Weights of a small image classifier.
Model: 5.52M parameters, 24-pixel images, norm batchnorm, activation prelu, widths [64, 112, 192].
Data: trained on simulated grey scan slices of phantoms with and without marks, 36.6 epochs.
Rows from block 11 of a small image classifier, named by matrix and row number. Rows with one number belong to one channel. Each number is 128 + 24 x the weight over its row's rms, rounded and kept within 0 to 255. All counts start at 0.
Before each channel's rows are labels from the 100 images, of 14848, where the channel reaches its highest value: "responds to" is what is common among them. Only what is clearly more common there than usual is listed. The data: simulated grey scan slices of phantoms with and without marks. In brackets: how many of the 100.
# convs0: first 3x3 conv (model.blocks.11.convs.0.weight, 192x192x3x3, each kernel summed), inputs 0-191
# convs1: second 3x3 conv (model.blocks.11.convs.1.weight, 192x192x3x3, transposed, each kernel summed), outputs 0-191

responds to: bright spot (87); side: right half (67)
convs0.59 [122 133 148 133 103 130 108 142 172 100 117 133 108 125 177 156 164  99 161 128 150 110 102 107 135 176 123 128 107 153 114 119 143 119 111  77 110 144 137 172 110 105 111 106 146 108 123 141 144  92 114 128 141 113 161 152 137 101 102 103 152 107 124 119 119 112 118  91  75 123 144 140 109 130 131 115 105 129 106 106 147 136 102 112 119 150 121 120 149 158 128 142 125 152 125 173 123 179 119 158 140 149  91 147 153 144 126 152 128 121 112 105 115 102 134 114 113 100 139  79 149 128 112 124 126 116 133 187 122 137  80 132 125 117 115 136  92 139 134 113 162 141 124 129 123  94 158 110 119 122 154 109 151 159 147 107 114  95  90 118 107 151  84 148 152 140 231  90 106 132 113 143 127 192 146 114 126 142 101 172  94 111 127 124 130 181  88 154  86 129 112 139]
convs1.59 [154 130 133 110 131  99 128 131 127  89 113 109 121  90 198 143 174 125  95 120 102 100 147  83 157 109  83 112 104 108  87 130 122 151 127 130 125 134 131 130 174 114  78 126 103 111 114 107 115  98 135 108 112 139 133 130 153 119 205 113 156 166 123 189 125 106 128 106 151 143 159 118 128  95 138 153 113 151 141 144 129 132 111 113 135 162 112 159 138 131 133 144 145 144 136 143 123 144 133 114 135 111  76 110 184 152 130 145  80 140 173 133 105 141 151 140 114 156 142  86 117 142 113 161 122 117 107 121 118 125 130 154 142  88 115 146 140 156 145 110 128  99 122 101 142 135 135 124  84 125 136  97  92 119 136 146 134 158 117 167 139 136 112  87 134 134 158 114 131 169 132 105 152 225 165 115 137 131 128 115 152 102 135 130 111 145 125 169 144 104 129 147]

responds to: several spots (83)
convs0.16 [156 143 153 144 141 131 127 150 165 142 171 188  96 143  87 120 130 101 124 145 126 117 140 140 145 138 155 106 118 123 110 157 132 104 138 171 145 116 105 118  86 137 124 156 109 171 145 110 123 126 128 147 131 124 144 151 164 139 123 107 144 151 161 131 141 127 161 135 157 154 158 102 124 131 124 118 135 124 146 118 139 154 151  96 107  88 120 138 159 119 131 173 145  84 123 128 140 131 119 159 113 107 115 121 120 118 128 125 164  91 134 114 140 121 183 130 114 104 105 123 111 143 103 100 114 117 121  95 128 196 142 155 171 143  85  98 111 121 109 107 123 122 137 106 130 139 192 140 137 133 113 130 172 194 106 110 127 128 141 110  92 119 147 148  95 118 130 147 118 151 103 128 100 172 183  98 158 136 109  70 133 127 138 198 174 168 149 152 124 104 152 133]
convs1.16 [142 174 113 160 109 138 146 126 117 179 134 148 140 175 158 131 107 124 102 172  94 133 159 164 122 140  98 138  99 131 117 119 118  89 174 101 143 130 138 110  92 136 157 122 134 111 125 134 132 112 122 141 166 145 114 102  98 131 139 139 127 139 100 115 116 150 139 139 153 125 136 156 105 125 136 110 119 149 108 145 140 139 140 110 149 112 148 129 103 113 183 121 136 114 114 106 127 133 120 120 138 125 100 146  25 145 139 129 126 156 163 126 129 124 110 127 135 154 140 135  68  96 141 110 109 152 130 143 117  69  94 151 127 142 187 129  90  97 113 177 138 140 162  88 111 127 161 119 152 110 105 160  88 144 150 146 159 113 122 130 136 143 127 102 132 148 134 132 170 168 129 154 114 146 143 123 170 166 124  75 132 148 139  75 102 122 118  96 155 134  96 158]

responds to: several spots (100)
convs0.183 [124 135 117 107 111 154 116 139 132 108 109  99 106 104 142 134 125 146 109 144 148 114 139 121 135 157 122 118 149 153  82 121 150  97 142 171  85 163 113 100 115 136 155 142 128 126 136  98 104 172 183 113  97 131 148 120 137 103 114 122 119 136 157 105 132 112  94 119 117 173 114 143  94  99 118 138 100 136 110 141 128 147 129 152  87 141 114 117 125 138 138 101  99  81 125 114 170 115 184 136 128 139  68 171 106 123  75 168 133 121 143 137  80 143 143 117 108 149 110 109 108 137 134 113 125 108 141 128 119 145 147 117 100 118  80 100 148 158 110 124  94 120 126  75 167 115 145 146 126 118 124 161 151 148 108 129 187 124 116 141 137 121 132 136 151  83 172 163 123 127 105 113  87 157 116 161 143 181 124 115 133 135 101 122  94 108 118 153 136 211  98 119]
convs1.183 [147 110 148 128 143  95 132 140 134 126 138 131 109 124 112 147 190 142 137 117 132 149 133 121 130 115 158 108 119 136  85 134 139 136  85 130 122 105 121 123 128 125  84 129 114 135 110 129 118 144 138 152 110 107  81 145 141 122  64 121  96 122 137 146 115 122 118 151 157  99 121 116 139 128 197 135 115 117 148 129 132 164 114 123 129  90 147 137 147 104 113 153 125  72 144 130 143 134 147  96 138 141 161 126  91 108 135  80 129 123  49 137 122 110 162 109 126 112 112 156 118 125  90  98 144 149  99 140 104 111 143 106 156  94 136 163 127 141 107 118 151 150 116 120  76 127 167 140 122 118 108 118 103  72 124 140 157 133 132 166 165 151 110 187 127 130 141 171 125  57 140 125  68  64 157 114 122 103 152 110 136 137 153 166 113 110 148 121 105 120 124 153]

responds to: bright spot (73); chest (57)
convs0.131 [143 103 119 134 121 105 151 157 126  99 124 146 121 167 108 199 119 124 125 140 125 181 140 120 140 126 168 118 136 138 156 109 115 141 119 100 120 116 116 144 136  91  89 108 123 137 119 117 108 103 147 148 132  78 153 114 146 116 109 186 126 124 134 111 105 163 154 165 174  83 155 142  92 163 122 138 112 145 157 150 116 163 147 121  96 177 164 124 127  89 129 123 125  93 127 168  98 130 109 123 124 173 130 126 127 133 125 140 147 121  89 117 110 125 122 119 124 126 122 148 170 161 150 157 105 156 127 124 152 116 144 173 120 144 144  96 129 122 124 169 145 126 117 102 144 162 158 102 124 113 125 162 137 100 161 158 100 150 104 122 143 115 120 151 123 180 158 165 100 145  64 101 141 145 122 102  93 141 126 102 101 125 150 146 158  99 168 146 175 120 159 162]
convs1.131 [125 196 139 129 149 139 113 129 133 126 125 128 149  99 131  52 132 149 114 104  91 115  94  97 142 146 130 134 147 102 122 139 154 152 135 128 107 126 107 118 116 176 127 133 122  74 133 141  85 136 150 146 148 143 159 177 151 130 134 133 116 157 154 122 103 169 140 106 132 125 128 164  98 171 109 110  88 114 114 140  95 123 132 127 133 127 120 121 134 157 142 102 132 109 142 129 118 113 111 139 144 136 106 118 169 133 133 119 106 113 141 143 160 155 106 124  93 114 102 136 146 179 120 108 127  89 160 136 137 132  49 171 137 101 108 115 127 127 120  74 108 124 123 116 146 108 142 142 154 105 120 194 161 112  96 121  94 129 163 145 159 136 130 105 147 146 182 104 134 175 152 132 118  95 122 148 114 147 141 168 104 135 135 113 113  89 118 122 125  64 127  91]

responds to: bright spot (100)
convs0.68 [138  72 163 147 147 141 136 121 124 142  94 128 147 106 129 112 133 113 141 116 120 103 106 134 117 122 153 121 127 150 165 149  56 154 103 150 115 141 130 139  84  70 143 146 167  64 139 144 188 118  89 152  84  97 103 135 152 109 151 129 127 131  97 104 124 130 133 145 117 146 111 128 124 116 126 136  76 137 147 141 101 150 132  97 155 120 159 144 122 100 116 157  97 104 160 159 110 120 163 109 138 122 126 109  87 106 118  74 143 154 139 141  83 125 131 156 144 132 134 100 164 122  88 136 131 128 128 153 128 145 194  93 100 110 116 103 161 133 126 137 140  77 104 153  99 134 119 118 162 152 127 130 142 111 119 117 158 124 124  92 119 142 109 145 115 107 125 180 121 126 151 156 162 152 127 100 110 101 117 128 144 139 110  87 107 141 116 102 118  95 184 126]
convs1.68 [124 145 177 124 203 123 139 132 122 156 160 175 137 187 149 119 122 124 119 113 138 126 135 128 174 140 122 127 156 139 109 139 148 180 112 122 145 132 113 119 133 156 128 109  95 139 116 138 100 125 127 114 112 148 146 147 184 154 124 113 169 139 131 130 123 152 131 101 134 104 165 121 115 159 114 161 118 119 119 161 176 117 101 121 163 124 122 154 155 144 127 105 140 154 168 127 138 146 135  76  94  96 130 123 120 118 114 122 103 133 122 157  91 109 131 164 139 146 116  97 138 155  89 134 121 115 103  83 114 153 135 168 122 134  88 160 108 117 148 133 151 150 140 151 154 119 140 142 131 157 128  95 157 138 128  98 117 138 188 121 151 100  84 109 137 146  56 116 161 174 113 135 151 159 109 153 129 136 110 119 117 105  89 123 169 144 161 132  91 115 174 111]

responds to: crack in bone (94); side: left half (94)
convs0.54 [165 101  96 114 149 140 136 150 137 115 123 148  76 105 123 125 100 129  54 133  98  83 112 133 124 174 121 120 143 159 135 115 139 123 106 101 112 102 156 107 118 124 108 124 140 119 100 119  82 133 121 129  94 112 119 118 173 129 116 125 140  76 135 100  73 134 107 151 137 119 108  90 106 112 101  81 116 110 157 116 111 149 148 119  73 125 110 118 130 142  93 141 152 101 163 115 122 129  91 162 113 117  94  89 120  73 143 134 111 119 154 118 134  76 122 127  98 121  97 151 113 133 140 153 144 112  88 162 140 155 112 130 138 119 126 133  98 111 100 112  67 130 106 121 176 105 106 115  81  96 100 130 155 132 141 111 122 167 131 155 147  92 120 122 105 104  76 111 109 133 116 149 118 130  92  90 140 105 124 115 132 124  90 121 128 140 102 165 120  94 141 142]
convs1.54 [120 137 148 172 116 129 143 144 135 139 141 155  99 143 116 125 114 109 125 136 147 110  83 158 156 112 123 122 119 156 176  48 123 155 162 118 145 136 112 116 110 135 129 144 129 160 166 121 137 126 139 134 124 114 124  74 122 144  92 122 126 117 131 129 114 117 146 149  93 116 133 140 140  81 101  99 159 145 133 128 144 117 104 129 132 103 109 111 123 156 123 125 115 156 136 113 141 136 129 123  90 123 145 145  79 119 131 104 149 118 146 116 126  99  96 100 102 150 116 111 158 140 120 144 116 106 151 117 131 131 128 165 176 107  90 125  97  89 177 115 139  50 164 151 116 128 121 103 140 143 156  83 173  45  95 130 138 157  76 123 110 104 155 105 155 120  69 138 122 200 146 127 109 150 148 162 110 143 103 135 126 126 131 132 125 133 109 128 136  96 141 110]

responds to: crack in bone (100); side: right half (83); chest (53)
convs0.126 [ 94 126 149 136 138 162 119 151 136 102 108 131 112 116 106 116 100  52 146 123 115  90 136  84 118 143 102 111 120 147 141 125 168 160 147 127 123 133 104 146 155 126 166 117 149 105 163 150 132  90 116 133 142 182 144 162 133 116 164 118 146 129 156 106 125 132 119 132 133 120 109 149  84 143 144 159 116 142 130 159 133 129  97 141 143 102 122 162 126 174 177  84 113 129 177  66 115 130  96  92 172 133 118 138  82 103 161 161 134  98 144 102 115 110 165 108 128 122 153 113 127  94 159 124 128 107 170 134 101 139 149 138 145 136 117  80 125  98 134 122  83 143 143 112 116 122 143 155 136 121  97 149 142 160 149 120 124 108  96 130 122 151 163 155 157 151 114 160 159 135 101 102 118 112 126 133 110 105 143 138 130 140 145 124 132 136 137  76 135 190 177 156]
convs1.126 [123 125 166 126 160 165 130 131 169 137 127 146 105 124 128 107 132 135 128 134 181 133 100 152 157 170 135 121 166 120  85  92 142 130 128 143 104 129 171 107 127 168 161 157 126 130 121 168 128 163 104 126 142  97 105 168 168 139 128 141 101 108  98 158 152 109 134 124  81 117 118 102 128  83 126 160 162 164 144 167 120 128 127 172 139 128 154 104 125 143 185 108 163 141 118 117 119 126 128 156 145 130  94 115 119 121 190 141 123 126 129 152  82 136 109 126 125 157 114 145 142 119 121  97 122 109 160  91 134 150 143 115 155  95 151 151 124 146 123 144 159 135 156 110 136 104 113 152 131 146  83 114 131  88 112 117 163 181 103 142 101 161 136 147 122 136 101 121 142 102 161  77 104 109 181 113  98 119 103 185 133 119  91 137 154 117 150 127  96 133 144 124]

responds to: dark spot (100); side: right half (77)
convs0.147 [136 126 118  81 126  92 125 152 134 112  84 139 149 151 132 154 183 163 126 137 131 111 115 105 142 116 154 137  98 113 131 125 150 188 116  80 137 117  97 133 157 113  98  98 111 107 144 121 155  97  85 149 127 112 153 154 138 141  94 169 119 128 147 131 117 133 135 163  78 139 161 134 104 130 114 135 114 121 129 106 136 127 116  97 110 128 132 117 105  80 158 130 118 119 130 112  82 121 136 135 102 114 100  96 131 172 118 145 100 109 118  83 145 146 117 154 132 100 118 137 100 160  79 181 133 154 124 141 121 123  86  83 116 156 169 136 133 120 125  95 131 127 140 156  78 117 101  93 118 107 138 158 149 116 130 134 122 145 113 124  78 105 111 120 130 136 104 186 127 130 112 135 182  97 102 136 132 112 131 153 112 108  98 115 172 120 137  99 164 125 187 170]
convs1.147 [119 105  92 152 123 133 139 142 153 142 115 122 161  98 147  99 140 144 137 144 143 135 136  91 115 105 129 142 143 113 106 137 112 127 102 132 128 131 136 151  94 148 125 117 131 147  99 103 132 124 151 124  96  89 160 111 153 101  92 135 157 110  32 179 147 128 117 148 139 143 113 117 102 142  80 117 126  92 129 157 138  92 119 142 100 117 126 109 126 177 102 168  81  98 101 120 118 153 128 133 121 137 147 133 113 133  92 132 140 140 129 132 153 160  97 116 144 104 144 152 122 127 137 122 123 112  97 162 157 106 146 113 144 159  96 105 105 146 142 105 109 114  94 107 106 146 168 160 134 103 118 137  74 125  92 143 133 144  71 158 141 116 111 165 105 130  77 139 126 111 134 145 188 158 160 110 108  99 112 107 116 129 152  84 208 141 137 160 126 128 121 132]

responds to: several spots (100)
convs0.100 [124 172 137  85 146 138 111 109 127  88 100 134  98 103  98 205 102  86 124 105 148 120 119 130 136  98 139 116 135 115 118 145 151  72 109 138 126 125 110 125  88 111 102  94 109 130 153 117 113 155 161 146 194 118 127 173 124 138 118 133 121 130 161 142 135 128 168 127 144 100 149 110 162 156 151 139 134  87  98 131 165 108 160 132 144 141 158 154 152  86 120 107 134 121 154 130 109 126 112 136 130 160 100 129 125 117 158 135 169 117 107 138 162 112 155 146 141 138 117 133 141 125 174 108 145 112 147  96 140 179 143 121 128 128  81 118 148  86 128 122  90 111 119 103 148 163 143 120 161 121  88 122 166 147 119 100  99 157 115 118  96  88 133 130 137 175 139 125 140 116 150 128 107 146 180  96 136 107  97  89 137 109 150 153 141 126 146 148 136 149 171  85]
convs1.100 [131 145 122 129 115 122 112 106  95 122 142 104 124 203 136 118 126 132 128 134 129 159 152 119 122 132 104 120 114 130 106 129 119  83 148 101 113 104 115 137 101  98 145 146  97 112 168 150 146 105 145 136 186 143 115 175  88 124 134 120 164 109 116 149 138 144 126 105 130 113 132 157 113 145 174 164 162 149 145 136 105 113 152 112 110 120 129 181  99 142 134 107 161 148  99 157 125 150 137 136 132 165 142 115  82 117 164 117 106 100 125 164 109 120 108 150 100 138 177 115 137  84 154 112 139 136 143 159 118 141  40 152 146 150 204 125 113 132  82 102 138 104 169 120 130 116 105 117 147 160  91 153  78 118 136 120  86 109 120 110 169  96 109 118 136 135 131 109 142 156 142 138  85 115 131 133 131 125 116 102 122 138 122 111 100  92  98 119 138 115  94 128]

responds to: dark spot (89); belly (57)
convs0.160 [101 120 113 123 156 134 103 117  64 116 118 119 137 117 131 125 132 130  72 133 107 134 141 132 140 111  90 147 114 129 160 103  81 161 112 132 180 124 110 119 158 122 117 150 138 157 108 109 109 129 129 191  98 129 166 124 114  96  97 133 146  98 143 130 125  99 121 143 143 110 115 166 123 177 133 120 138  98 115 126 145 111 139 119 140 119 115 122 140 133 160  99 119 151 111 140 136 136 139  95  93 166 135 114 154  93 134  91  94 149 107 144 157 174 120 152 116 101 113 111 189 121 160 152 109 142 161  82 135 134 109 143 132 149 116 129 120 144 105 129  68 156 134 129  83 131 183 121 116 120 175 101 118 169 118 114 144 164 150 124 105 111 113 106 162 127 130 151 125 153 169  83 134 101  61 123 153 137 123 115 119 127 114 180  95 120 143  98 138 158 137 156]
convs1.160 [144 128 119  97  72 132 129 139 113 140 106  95 149 123 102 146 119 128 112 101 154 117 127 108 112  97 160 102 140 131 101 167 128 109 126 100 125 115 111 140 132  91  96 120 128 115 135 111  84 126 137 143  84  98  92 148 113 113 129 119 135 134  83 122 122 155 132 135 153 133 113 116 156 163 149 174  96 154 116 113  94 105 146 137  86 113 161 146 117 112 143 156 154 132 129 134 125 142 130 134 162 124 154 120 169 123 111 129 156 109 117 135 156 155 115 109 120  89 148 117 118  81 135 105 113 122 113 106 118 116 128 130 117 212 181 111 125 107 132 106 114 149 150 115 114 129 114 137 112 163 171 104  88 203 111 124 147 105 165 161 144  87 139 221 128 136 142 117 117 164 156 133  98 126 118 110 142 164 128 103 123 148 123 152 126  77  84 150 136 135 118 135]

responds to: dark spot (100); side: left half (73)
convs0.146 [149 127 149 128 131 161 110 143 134 115 163 109  97  46 117 151  92 124 171 153 134 113 153 136 138 130 136 104 126 140 116 105 112  85  90  83 118 114 116 136 143 117  51 123 113 129 119 136 183  62 134 104 111 111 134 128 151 169  95  99 108 153  94 142 138 157 118 126 117 114 148 120 155 117 134 179 140 122  69 135 132 123 120 139 112 120 149 145 154 141  86 135 133 149 153 137  86 159 113 139 121 141  80 124 128 143 106 125 121  89  92 118 138  95 124 126 160 111 155 142 111 110 119 125 173 127 118 160  92 185 126  89 125 135 130 135 133 126 138  89 147 158 109 170 170 146  83 117 123 136 158 132 127 146 119  98  92 123  95 118 126 103  91 139 160 120 103 100 128 122 143 114 159 121 143 121 121  83 139 138 127 118 128 102 146 104 110 118 164 147 106 134]
convs1.146 [133 142 100 109 106  95 170 109 157 103 168 124 139 128 103 129 168 121 106 135 178 122 127  83 133 132 112 125 125 103  70 121 143 146 110 103 122 111 139 133 111 137 111 139 133 131 113 101 166 123 132 127  68 148 146 121 115 113 151 105  53 119 122 138 151 112 104  97 105 135  71 141  91 132 164 141 145 144 136 126  92 149 111 163 140 157 122 121 111 141 139 146 147 116 117  93 125 101 187 125 112 176 121 100 159 148 149  71  93 116 136 125 148 150 122 131  92 135 142 122 172 102 115 134  96  93 152 136 143 137 139  95 121 125 119 108 164 147  96 165 120 162  98 131 132 130  75 114  88 118 119 124 123 158 138 108  99 117  83 144 134 125 144 114 136 103 122 128  84 115 145 151 147 138 109 102 143 100 151  77 110 169 112 103  86 169 125 126 131 134 119 149]

responds to: several spots (92)
convs0.19 [146 133 101 113  96 126 139 108 128  97 134 149 123 136  98 116 116 112 168 119 180 133 152 151  85 143  86 120 112 132 145 130 140 140 148 156 131 108 174  75 106 127 109  86 127 122 126  64 132 130 125 167 128 107 136 108 130 101 104 103 147 125 109 116 122 113 115 146 134 120  76  90 137  81 138 168 109 124 101 109 182 143 100 127 103 107  83 124 120 118 124 148 154 161 102  96 212 149  84 153 108 144 110 131 164  83 119 128  97 126 123 120 105 127 129 142 117 125 105 113 137  85  94 111 113 116 134 127 102  89 141 146 100 117 105 102 129 155 120 146 133 130 130 105 113  89 149 108 112 124 150 102 121 160 147 150 158 121 122 112 122 116 137 121 108 169 143 108 137 149 139  87 114 153 106 144  77 166 131 127 117 127  90 102 105 124 172 149 134  77 102 144]
convs1.19 [125 149 149 137  92 101 142 121 136 118 134  99 140 104  95 121 136 114 131 128 204 143 128 128  92 149 112 129 133 126 111 112 138 143 130 106 133 154 122 138 133 117  97 141 120 158 126 130 139 125 127 135 121 156 115 144 119 136 170 122 140 134 136 145 134 119 100 106 135 120 125 152 125 116 224 136 151 159 154 130 135 144 114 116 112 184 123  95 167 145 130 118 141 149 116 151 129 119 144 129 134 177 179 116 114 150 101 107 129 133 128 133 124 127 133 137 125 134 108 132 159 101 110  93 127 172 167 155 109 114 129  78 104  86  70 111 108 148 112 160 104 146 114 135 150 167 112 137  92 106  70 114  83 219 102 107 153  91 102  86 118 112 136 115 140 141 148 115 139  70 142 119 114  98 131 126  99 109 122 112 119 141 135 139 111 184 113 122 130 138  88 162]

responds to: bright spot (77)
convs0.125 [125 137 138 155 112 157 119  67 100 112 103 125 103 112 157 149 160 173 152 115 128 121  97 126  85 163 144  91 117 118 153 116 122 149 112 123 137 135 103 150  62 107 137 153 140 126 112 109 122  88 130 135  88 156 105 115 114  87  80 111 125 115 149 150 117 114  86 173 137 135  98 133 112 113 107 118 114 149 102 154 125 138  78 132 135 136 120  72  88 135 136 135 100 119 135 118 165 120  91 184 167 127 153 121 143 150 123 161 176  95 167 100 123 123 139  99 109 145 129 135 145 138 115 138 144 142 109  87 123 129 131 138 120 126  98  84 103 144 171 132 147 123 140 105  90  95 141 152  96 150 110 167 137 166 109 123 134 140 131 153 119 142  98 137  90  93 125 168 145  95 105 147 149 162 139 155  93 129 139 102 130 101  99 116 100 168  96 151 132 143 120 130]
convs1.125 [102  89 160 112 162 114  75 143 126 104 120  79 153  82  98 120 188 157 149 101 105 130  87 144 132 143 125 117 156 120 131 140  84 111 119 116 143 131 137 138 153 148  66 130 118 142 117 124 110 141  95 132  83 107 151 154 133 151 158 126 181 128 165 116 150  85 127 149 139 131  91 143 147  88 148 116 129 162 125 173 136  93 118 135 171 132 104 152 144 140 143 148  83 143 107 135 120 135 136 141 100 153 165 114 102 118 115 141 107 138  95 134 135 114 131 136 146 128 128 131  97 117 120 124 151 106 157 106 154 171 142 119 127 115 134 155  93 144 138 135 141 113 145 127 129 124 109 159 156 135 171  75  88 102 132 124 145 132 156 121 155 131 163 142 105  97 130 126 142 107 173 121 156 174 121 106 133 103 163 168 164 143 124 159 141 108 142 177  98 121 116  78]

responds to: several spots (100); side: right half (73)
convs0.107 [122 128 108 110 116 122 103 124 150 126 106 109 123 152 111 103 123 153 129 107 140 129  99 141  95 157 144  86  88 130 137 138 132 150 103 108 130 129 117 132  95 126 138 147 160 101  89 101 151 115  91 153 103 125 137 123 119 108 101  95 138  91 105 128  93 128 113 154  61 105 112 115 119 117 101 132 125 134 111 112 144  94 115  99  88 134 133  92 110 113 130 131 112 123  88 120 130 128 140 179 124 110 106 113 124 128 189 187  93 161 151 115 118 145 107 131 136 146 151 165 153 115 132 118 147 114 121 155 114  87 144 167  99 143 149 146  90 114  87 162 158 195 118  75 114 134 124 134 165  87 106 141 137 122 102 162 126 118 139 144 117 114 131 123 150 108  83 123 159 140 188 120 123 156 117 161 148 143 139 160 136 113  95 100 153  92  85 125 127 108  98 184]
convs1.107 [139  81 121 105  52 141 151 131 147 129 127 119 123  86 125 127 140 148 118  90 108 130 136  86 125  97 152 108 105 160 133 141 133 136 118 155 118 141 122 141 148 134  89 129 118 117 136 130 112 105 137 130 170  93 116  88 154 121 145 115 132 114 130 150 138 125 112 117 119 115  70 137 108 121 137 102 105 124 141 131 127 117 141 159 108 139 124 132 114 125 146 136  98 126 129 132 129 128 106 152 143 118 199 119  99 154 138 150 139 147 130 133 163 133 107 115 115 145 148 140 122 104 142 125 144 126  80 119 128 124 174 108 105 104 100  77 128 134 118  97  87 143 116 139 125 102 231 129 129 118  97 207 125 121 127 145 146 146 122 143 142 134 118 136 162 119 170 146 187  73 126 125 134 145 162 122 107  93 173 200 118 122 152 138 113 139 103 167 128 141 144 117]

responds to: several spots (100)
convs0.64 [135 125  70  91  93 113 124 144 133 120 105 116  94 136 117 144  81 128  97 129 106  91 140 108 124 110 121 113 119  92 143 137 170 146 125 168 102 126 129 116 140 113 130 144 134 103 140 130 139 162 129 117 128  98 152 115 107 104 100  90  94 123 108 129 131  98 151 136 116  84 120  89  94 123  93 121 121 136 136 117 136 119  93  77 117 127 124  94 123  99 144  73 109 116 113  98 123  99 113 161 127 119  79 144 119 172 130 137 127 123 112 145 109 123 102  88 127 111 132  66 134  70 154 104  99 142  80 127 109 159 161 133 114 140 159 137 109 126 134  89 144  99 137 129 127 140 124 146 138 149 126 126 121 122 157 132 106 105 132 100 145 102 123  91 146 116 109 179 144 104 137 103 123 172 146 172 129  94  96 154  81 117  81 102  83 105 136  89 162 132 168 169]
convs1.64 [101 161 170 141  74 110 146 115  90 124 114 119 138 172 126 102  94 121 145 123 106 134 118 110 126 124 114 141 123 139 117 117 102  86  93 124 162  97 150 145  94  79 123 110 104 149 133 144 163 101 165 142 127 136 170 113  98 112 122 141 114 155  97 141 133 144 174 107 138 152 129  97 108 139 149 104 144 146  99  98 134 167 159 177  99 115 101 148 148 130 142 118 140 151  99 138 113 124 137  99 146 159 142 138  79 139 137 141 117 149 149 143 164 133 149 134 154 129  90 141 137 123 133 107 132 135 146 165 125 129 124 116 131 142 118  95 127 152 127 116 125 115 118 120 136 160 152 173 130 142 130 133  76  47 115  89 117 156 133 116 105 135 125  79  98  74 133  87 147 103 114 107 141 108 144 166 133 112 117 184 118 136 160 140 177 168 162  96 151 160 114 124]

responds to: bright spot (100)
convs0.109 [145 108 106 129 121 134 143  81  84 135 169 145 102 144 130 140 111 176  53 147 129 101 135 129 107 143 111 147 137 125 106 149 140 142 149  88  94 105 127 132 131  97 194 118 151  99 118 113 124 158 147 115 132 147 141 147 110 126 149 107 141 136 136 116 159 124 122 116 113 116 119 129 119 183 155 108 110 124 110 132 125 105 129 139 146 108 114 126 124 135 141 109 139 115 120 128 143 111  58 139 128 123 153 157  79 146 114  96 165  96 127 106  95 122 164 118 118 112 139 108  94 145 159 106 128 117 122  70 132 115 169 121 125 114 127 128 145 114 145 147  26  89 151 142 117 132 113 118 117 134 135 137 124 104 116 116 117 170 146 144 159 143 152 155 125 138  92 152 153 146 112 104 125 205 161 139 103 141  86 117 134 144 171 149 114 167 129 137 110 114  94 120]
convs1.109 [ 88 120 137 108 144 116 109  94 120 102  81 155 168 116 133 147 121 135 111 131 141 145 116 156 135 112 102  81 120 118 144 167 119  95 150  96  94 124 111 168 126 145  87 130 141 125 156 127 116 135 117 128 151 115 138 154  97 164 118 130 145 147 163 154 100  86 124 132 107 119 179 106 155 122 122 135 146  93 131 115 126 131 163  97 164 130 115 154 135 120  95  50 116 132 159 161 117 149 107  79 119 141  96 125 160 121 105 155 109  87  78  88 124 116 144 114 135 131  93 119 127 200 108 155 145 139 159 122 113 115 123 143 106 127 119 130 144 121 142 117 119 109 141 152 144 122 130 119 109 125 106 201 177  80 126 133 130 112 147 121 135 152 151 137  96 124 119 114  79 142 119 132 157 156  92 141 135 156 153 134 188 146 128 138 132 132 139 142 179 141 103 136]

responds to: crack in bone (76)
convs0.1 [106 132  64 123 141  84 116 152 119 126 133 111 122 140  94 136  91 114  81 138 146 125 131 159 128 108 111 114  98 104 129  98 107 149 103  78  77 131  97 135 141 112 131  97 135  84 143 135  76 143 131 126 139  92 163 135 159 122 129 133 132 118 113 105 125 113 100 128 133 125 119 125 114 158 133 169 136 140 129  85 106 150 154 112 120 156 153 168 128  83  93 143 127 132 132 138 143 118  99 140 149 146 142 120 108  94 130 119 138 119 106 130  87 121 103 137 133 112 137 110 124 118  88  99  65 120 119 121  91 143 194 135 102 110 175  93 176 152 113 147 140 112  94 135  88 123 105  95 129 113 115 152 149  80 151 137 108 158 133  69 149 131 136 157 129 127 124 185 146 125 126 115 142 166 116  98 138 141 113 152 116 155 152  83 133 161 125 124 123 144  95  81]
convs1.1 [150 120 141 135 151 124 119 121  95 134  83 137 124 150 146 158 125  91 169 139 125 131 130 132 133 149 131 116 139 155  57 128 153 166  90 123  87 135 127 164 114 124 120 146 139 110 124  90 161 129 140 141 118 140  89 141 137 101 142 101 105 142 131  74 157 107 134  95 154 143 104 117 161 164 127 139 133 119 128 133 106 121  90 110  98 129 123  98 140 123 105 168 144 107 137 126 144 108 143 189 114 159 120 121 139 132 151 141 151 122  75 182 115 138 179  97 134 152 139 160 186 131 120 110 172 161 135  88 115 157 112 138 149  93 155 131 136 159 133 126 162  88 147 159 134 124 129 164 132 107 130 148 169 115 119 118 140 123 165 157 131 159 136 167 122 133 131 111 118 121 118 115  96 146 135 113 154  75 153 155 138 138 150 101  94 141 163 121  90  75  94  95]